config = dict(
    translate=0.12,
    norm='layernorm',
    bias='none',
    inner_norm=False,
    patch_size=[6, 6],
    layers=6,
    positions='rope',
    residual_init='none',
    max_steps=23900,
    epochs=149.8,
    final_lr_fraction=0,
)
Rows from block 2 of a small image classifier, named by matrix and row number. Rows with one number belong to one neuron. Each number is 128 + 32 x the weight over its row's rms, rounded and kept within 0 to 255. All counts start at 0. Numbers have three digits each.
After each neuron's rows are labels from the 100 images, of 14848, where the neuron reaches its largest size: "colour at peak" is the nearest of a few named colours to the mean colour under the peak. Only what is clearly more common there than usual is listed. The data: simulated grey scan slices of phantoms with and without marks. In brackets: how many of the 100.
# gate: MLP gate (model.blocks.2.mlp.gate.weight, 768x256), inputs 128-255
# fc1: MLP up (model.blocks.2.mlp.fc1.weight, 768x256), inputs 128-255
# fc2: MLP down (model.blocks.2.mlp.fc2.weight, 256x768, transposed), outputs 128-255

gate.695:132128059126176087108122107110196095091194094115138140117119064138089116129176117089137212100078062115112075127177170130176101098153131144152140132110145071171125125191090122151176144144093159128117115123140139146117107118123126155158057126130138132110145076137154159100207154136137062161147174073092117143096100182175055134106114101121093101127096109116156136100090116167102107123068
fc1.695:102133115147133081108088148108113126180147114136152168137122203150171117101129130181144122110105155109104122128142111105102149134153091113142115148079123118101112046100135144134119171132143143127130132149157161144087100097072137122149123130058095061159162137123144109111155078099159139093129178162142130145113070152139107084127168120130131132150074184133125124174115115187170129131128
fc2.695:139110107128072104114122148081133116170190122116179136116097059200159139129166126110140126104102112190106132106161188094142191121075153122137125150139178116177172142159066152142118155183181158105120115121156154115181128129126150157114084165133121095130104083129140105135155162138141102098153110157088147175143117094065057145112149154143090052154106097206123117087081144106102150096136
colour at peak: black (91)

gate.646:098114150127180147164120070103073118142207161156160081153113125159193130108098145160181099134116069082111167108149147099095058138073134166115151093118084125085099207169112130110098072098159142067091124108172175139100077088139195195138155146127079086098124151126065107146090108123139076115154171130117088162149096144146129104144100160150109099126144107112111141101092135082104158159165
fc1.646:148167148177124083173096133103206118156092113107169140112134152107143066109125096161052152094112140175142116184085143166105194141142154087161088138127154104168128119177157135142127216121091156192160113143122128147082086129157098105080041090145110141154145098132152116117175137154116106124110132115171142097147185099106040150131121130136112105093141156142186141143125188147113135125124
fc2.646:108103111156167132154138134112097155132145128162107166084112164072095153099105158057129124079094139128110101121126119153150183058128126143099123111094088103149042139182083071181098124071151123134152171148111081082118137141125092172122165141122141128111084104122171171087084138134124133142161115152131090123093137168087193141138166094141153155192111157127081175203108096087133115113137
colour at peak: black (84)

gate.549:094105145075128113137138108116160094115128148095213129146122135097146135099122161073115190130144085187121154136172126143196092055183074153140207139132158143220117110114122153100147127118070153088152150106119098099157150096095179087167138167148111175109096093145109213099150181149096111146103137072129065121111115117090167101087123119118140118099102074147101068109079124178093136144112
fc1.549:097112124067113117151144106174172089106101137115195108153154145108108100115141142041116202147133113198113125106156132146186104068158043135178177141135154158199113073126102134113129115135059120075176129111092130116156132120097180098176122163139116200116093119163117196111151148125079110134132173081160077120077096105088182133080137092113133129105106066162075073112120094140115123130118
fc2.549:100106128053115134084106114200147141115140114136124134078143153100069109085158149095123173189099102137107144105151145148196137113139129156094137098170156109133150153138086130119137125118105105093171133136072074083145123115041168117225129181142114127114079051152147130098082121136121139136089146108131102103125131137088180157193088085151155181107124118159108094122163128136112090173100
colour at peak: black (100)

gate.715:121110070155121078145159092146133129074121112151103103161173074112093131114086151120073168161108147132116124151157127153095069128097102134125117115121100136143093166107132113229078138149077168101141099110159142136077142114051139097178122079122149142182115071055065111146124161110157172096117121082144132039103103136093084184104145114181077124165163103080121182114146090104124136208149
fc1.715:117086148117109137188114100181087116155127109162175096100108180155142100065159126179176118112083079130110121106116134204078163165173096135127124140090097108142155094131157127096157149118182099125133095053077123210158134136125041096084153091121118117126153109210101165075191110155096139120129140134119095119135162176116154101181184175091148169088084164180105104125127156074120184106112
fc2.715:122126056070072140173066125131098118115108142113189117117120101112151097147192092118096124111138112094159081130162124127093109131137176164120086085112154163120137078114075128171133140142141163198220165146144077095059102072111125157118175128122119128115104102145100125081158055150159126140157167146056084165143144129136126144216189166148148110075176139099071133127126092177094167116180
colour at peak: white (38)

gate.556:145146154115089151127166138137134198110150138141126088119120116116171158145085164149142170118144096116074132119115163114158142142184090088172120159109158132085136120095162203112109146136114221135126188114163144137157151134063187152125122129111098100090059144136109136148174191131156057130162066135149116126104101075100136092145094163085124114123113094089115109125112128121120215118163
fc1.556:131084119097181103122181122124140114099077086088173105168139068157099095107120115109115077091165139103117060139114131135133113111086165165101126131096210187111117117119113094097097126079138083123070096153164129142081111095169101129144112112140137094142198085153148122106135103110161153099059137108176138110129140179171152118127137176174101149096184167196096174169102076156127129133145
fc2.556:149097175110120134084131162094099154139135137247086118102143101148104189134088151107078135074132150145112093116149170098165129121133143084155144163051134137140183088101153102150164103106124134153120149118169172149164125186162139169106150159163118045123127166098159154158087096137081160141144112082105134092150116127093069122089131099129146148128152167129089168116107150086131150156080
colour at peak: black (91)

gate.68:120131079140092151143175159083135128135159131111122103097168143157111108122116072101115118113120107127165156134148183159140134204169120117134179157123126161139114113157209109140173137194153108136156118098110148172133107170091126121136092106169076114148119105133163089077187178110143112124054137137144163110148174094115155117082070127174120071097106112098134122103143139081169138153156
fc1.68:162105160118146095122091115159148111121099118134110109114109140130138133121158169139137108170149188129106117118087086137101143092097117168129085085161171078156123140096087119167100127052138143136106131165156090090124172091184149146127186129095168159098144144134101165166073076134115114118183095124126080163125078171131091123194135100098137161134146149163078139140110099187073118093104
fc2.68:166117095098120109128152138126150128124120099071111122099135129106138132072110160202163113135119179071100109114094092132087094106184124183148203157149184133138131173145116171161087174125144166165114109108111113147085086084111135163082099134089125065114118081190062137150129098109143161128123198125141173136134086134123137170149090123085057149137100119123155155133119119149127129135078
colour at peak: black (93)

gate.543:162119192154119094155103115108199080114106094122136124084164088164095154125112172132085151158081144109129129175145113184122182138163100091103117133054084136107132143102155128123099140134136127120055130096131174175139151142115106095144084143143115149159192154112136062092138160129142090161174175104143168164155144093090089087182134115143177158078144117182103085166099126120110141106116
fc1.543:135140159126117143150101088151126136135111090160145164157128124140134119063100132150097165085126139132143102142129132126177147123119120203129130132136136097185074180123133116133092137114124089152144165113121067181171105183143180073127084138115195143138122084068131169143083163083120121118108102154170138135102091095163145118087173122109105164151121088112117090138093156091142141152179
fc2.543:151095152153152155102169084089186184121124143131146145109138146094148109098100123120070129185121121096118172115145136103149110112188094105094056054092138186161135149128098108117133090162121151154116119184165155127155085129106147165099106079159133112147113119101108168120138133146145149115175107101183092129124166090080150125164102053139139136110122100155137045125166124196150098139173
colour at peak: grey (100)

gate.503:139132119151106151139189108057100177143187107129085137123091137159180104155125125116118136169096196076152199158111115085104152130083141158094152162136110097135034120158068102098139082146130123099092125116136141083145060138117061145174091122172104177053161159180126134111164158129112140111057118123163185206082112073146143170047192126115123111094131083092138140117192097119075124134145
fc1.503:097114186126136107119142051145106184140096166083077115143132059145095101113155170158163129124121179121100099106095148069107163100120204167129099134116100127098104119153157118154077104128124106135145187120110180092134085157174115086127121140150145108153156122158128161175143073057143195182114167156123122100152117084149165112081184164143081122156096114165034070097091125159245093113120
fc2.503:109143133110164120143164107124109098096178091113143121066076121094121171070188142119152153142101142176130141175094080133123147106135132079092154080083127141146122162119183071127046125121150124128157074102123148173140112099140075116101124131144157083127152112130151145105130140182137108134161135189141118085154128110118130148117112083165116158098145053102172103111091131134106154101090
colour at peak: grey (94)

gate.671:165149106145134112131110081196129140077154199096199080134205106110111141112163197136171101120165162088146136100143084165151164107117167096131138109152154112091089169126079125150120131126044100156112101095085157131115123179143122094187095146162131127082102094119160118170064051146139164095142121118157126134177195105151137093173139106125146167087113145177129114090066112115178150114088
fc1.671:114113103118115187125123130142102113111094127092146142133123109116134183114123116080177116151079112141115151091170128097142183106074106159170080152165147145123144168106066133160084109149093156131080094147092097070145128168109166161117125117139147135104081179145104110120066098134139143131126083124121114138114124158177115120125144144082086109194167177107122139109091095145056182106120
fc2.671:091158177175090080111120191233131177109077109136097149092157104129142142128146130132087139077092104143099122122100131165112091139160076153094110064126136069125121107117145189090088152141094172137119133081115118144180125111097149087145108152035091130117145175133071150118174163105060077104180134173159161128193135152106099102171129094158174124123122105140141131118101122135144162139179
colour at peak: grey (100)

gate.128:141147114076153119128098123070153103061147138131146056150156142085129111126132182140118217156170122085161064039166095151181109142165073169102163148097202073149113115184084087112140122125113096056166103113077107131153127106135153110152139110132090159130117083137161153136154171196154108121120140120097111192157091111030116091129169145151152120105196159093156123115129154131122169141117
fc1.128:123182138165097134108156141152137168103131055126118121188166127104152072133188138143142121148131133168106197133097085118109100173159144175121101124129128135152156141115137191153134157106096170124152172129184142101103166082109137052106085172167102132098120080091105155098137084152158087177058126072109144143138168114169073144137110139085085168147084088120144143085137097143133115122090
fc2.128:154160140091106123149179119101121124240121162163095135105181121178132099114071142102096131146082165118129103152133082075101135137079145143137113142149179160132131118079187139084099122147176115149110130125088170097110126146201111153122104113148134102113152133140090053118129117111135106150166107181110091083136177140095132097077161103115165163167076170110130133140112061053169144123113
colour at peak: black (100)

gate.579:101108104045135085115134074153162083146161164146166140130132149042066116142081194129109189069155117139066101073166128085150107100142111154160102089129120090201106061105102154121139164137154151126179123112097111141115084063085202151177138159105095134118043142168100155098151168148089123133099099101168145135118092093057172090127203101142105126144105140141134052112153195091088152192153
fc1.579:136137057082120126135112120139152100114172152123157175125122109106083122130095208124144172082156149169083088095134159094176112095150079087195162091116155131167102087126115133179150114127065153083183125154064114124177123084128156124196177134129127129134033130157113156092174166141118127140129188108146110149117082127082132069179182130132122126146125163155140066094178142077053119152123
fc2.579:132116116101081124114136100097197151081121093159097151088133124126067088082117114077143205133141092119146099083161119128195129136122102154051152128126130125162139113166099110151108122112166109113135125130123121091125177114046187088187085136155139097154070048099123167126144164104124084084129164111081140168144138201113114129160129110129139080121105108168124140058125098123140066096104
colour at peak: black (98)

gate.721:119028139061117128124133115174170115154125157159081144186136164088123085142126165065091180117093136109106066136116161143150140046146075106162181111177143216173139114093130165125113135126083105149108213130078106083140114101093165149158121159159139160093132112135111152128071111127110148181076099072127111154104109118084165178135152119125088156148144107129100053097143152188136124150083
fc1.721:136232154166104187115092113082101154081111113145091100044111115121130118161115053223120085123173152122140162107118146133093114148081139122077054132091127090095107107183116090130122141134159168093144083137162114137072092188198086103128158098132093071163139146122143110132166126127181148081156143200133160128125137166175122151109096140203131146119103108149145186163132125140093137088178
fc2.721:078092088166161085122140136056153064137115138115182092178143120143169130139116053164079093081127133119168138139083119096115127108130160078130206092126074167084093157116115141166155109098121070110151130114164207178116109154218119146076148123114138168124166145133083085129152112141169135117148139154169119115129131145156085134104129173165101087138083139126140164135113193084140147151159
colour at peak: black (100)

gate.193:091071108134167108125121183141174135137198136093094087082101201153148177117149153134125191167147095103183126104085134108082124140082070154109104192128164147098125114141181160092168142099097132110060146110132106133138056155061131088143124138159135154070135123109119146187098149119068186074123168135164142134097187163069124109149138191166135132097114119185122081096145092145180099098097
fc1.193:147137120100186122145171129219166097116119140086083160141127113154101109166123098138162143126128137240074151066115143165125091135124091142168137099159103106163152169153129070115140178116109160133103111147152150175110119154123123125146088188123128091138121131077141160112154143081106109079169133083164183091087128135117178099096135094156191157205160146077118139091147111161118142136140
fc2.193:094125152152141092141131081170129188181115157135173132148165114129149182198153114123086205167156119166093181094162122121136140197122122115099121136130137117100156059150119127173102117186142085143143126136121056137143067141126161143141207223149165162144128075162157141154065168113108118024138103132136091169186096135166093150128154146061154135054161159143094115157149142172155127119117
colour at peak: white (52)

gate.726:150168122135142111146154116112126150071137130136085141095098173157144166141071126120103159153069101143124219168166075184127139094134135127083118116163081125126123105130099111141102158172117144109154129058086084086121118131156132166144100146114160180116130112144134127110149151087168159128084079183095178171126147141115072103114090201141099105149080161127119121118154106127138158079165
fc1.726:088118173147123145073070128165139133186192159069122106082138139100095147180120139171127168138135168133137105104112120063098107154143124139169138134186154144146124178098157134103143129111145080100070099114043133107202168067152106098124156122150109159139056093095153128106118159177058140175152119124099202109140057137154062111123131110081145096130146089159096152156197182113122097126108
fc2.726:144108139095146162104132117137121128085081129134151181122149125146135188078183163172156133111103140170133156127148103227106126142181136083143081090133109156112179146161072174089124120118115140157102128114139104159175096147099053075123117145137117137107069220194117173119104054078181134106140099158120141137142108122103131108123106156151186090104142128095135142103114126107122086132167
colour at peak: grey (98)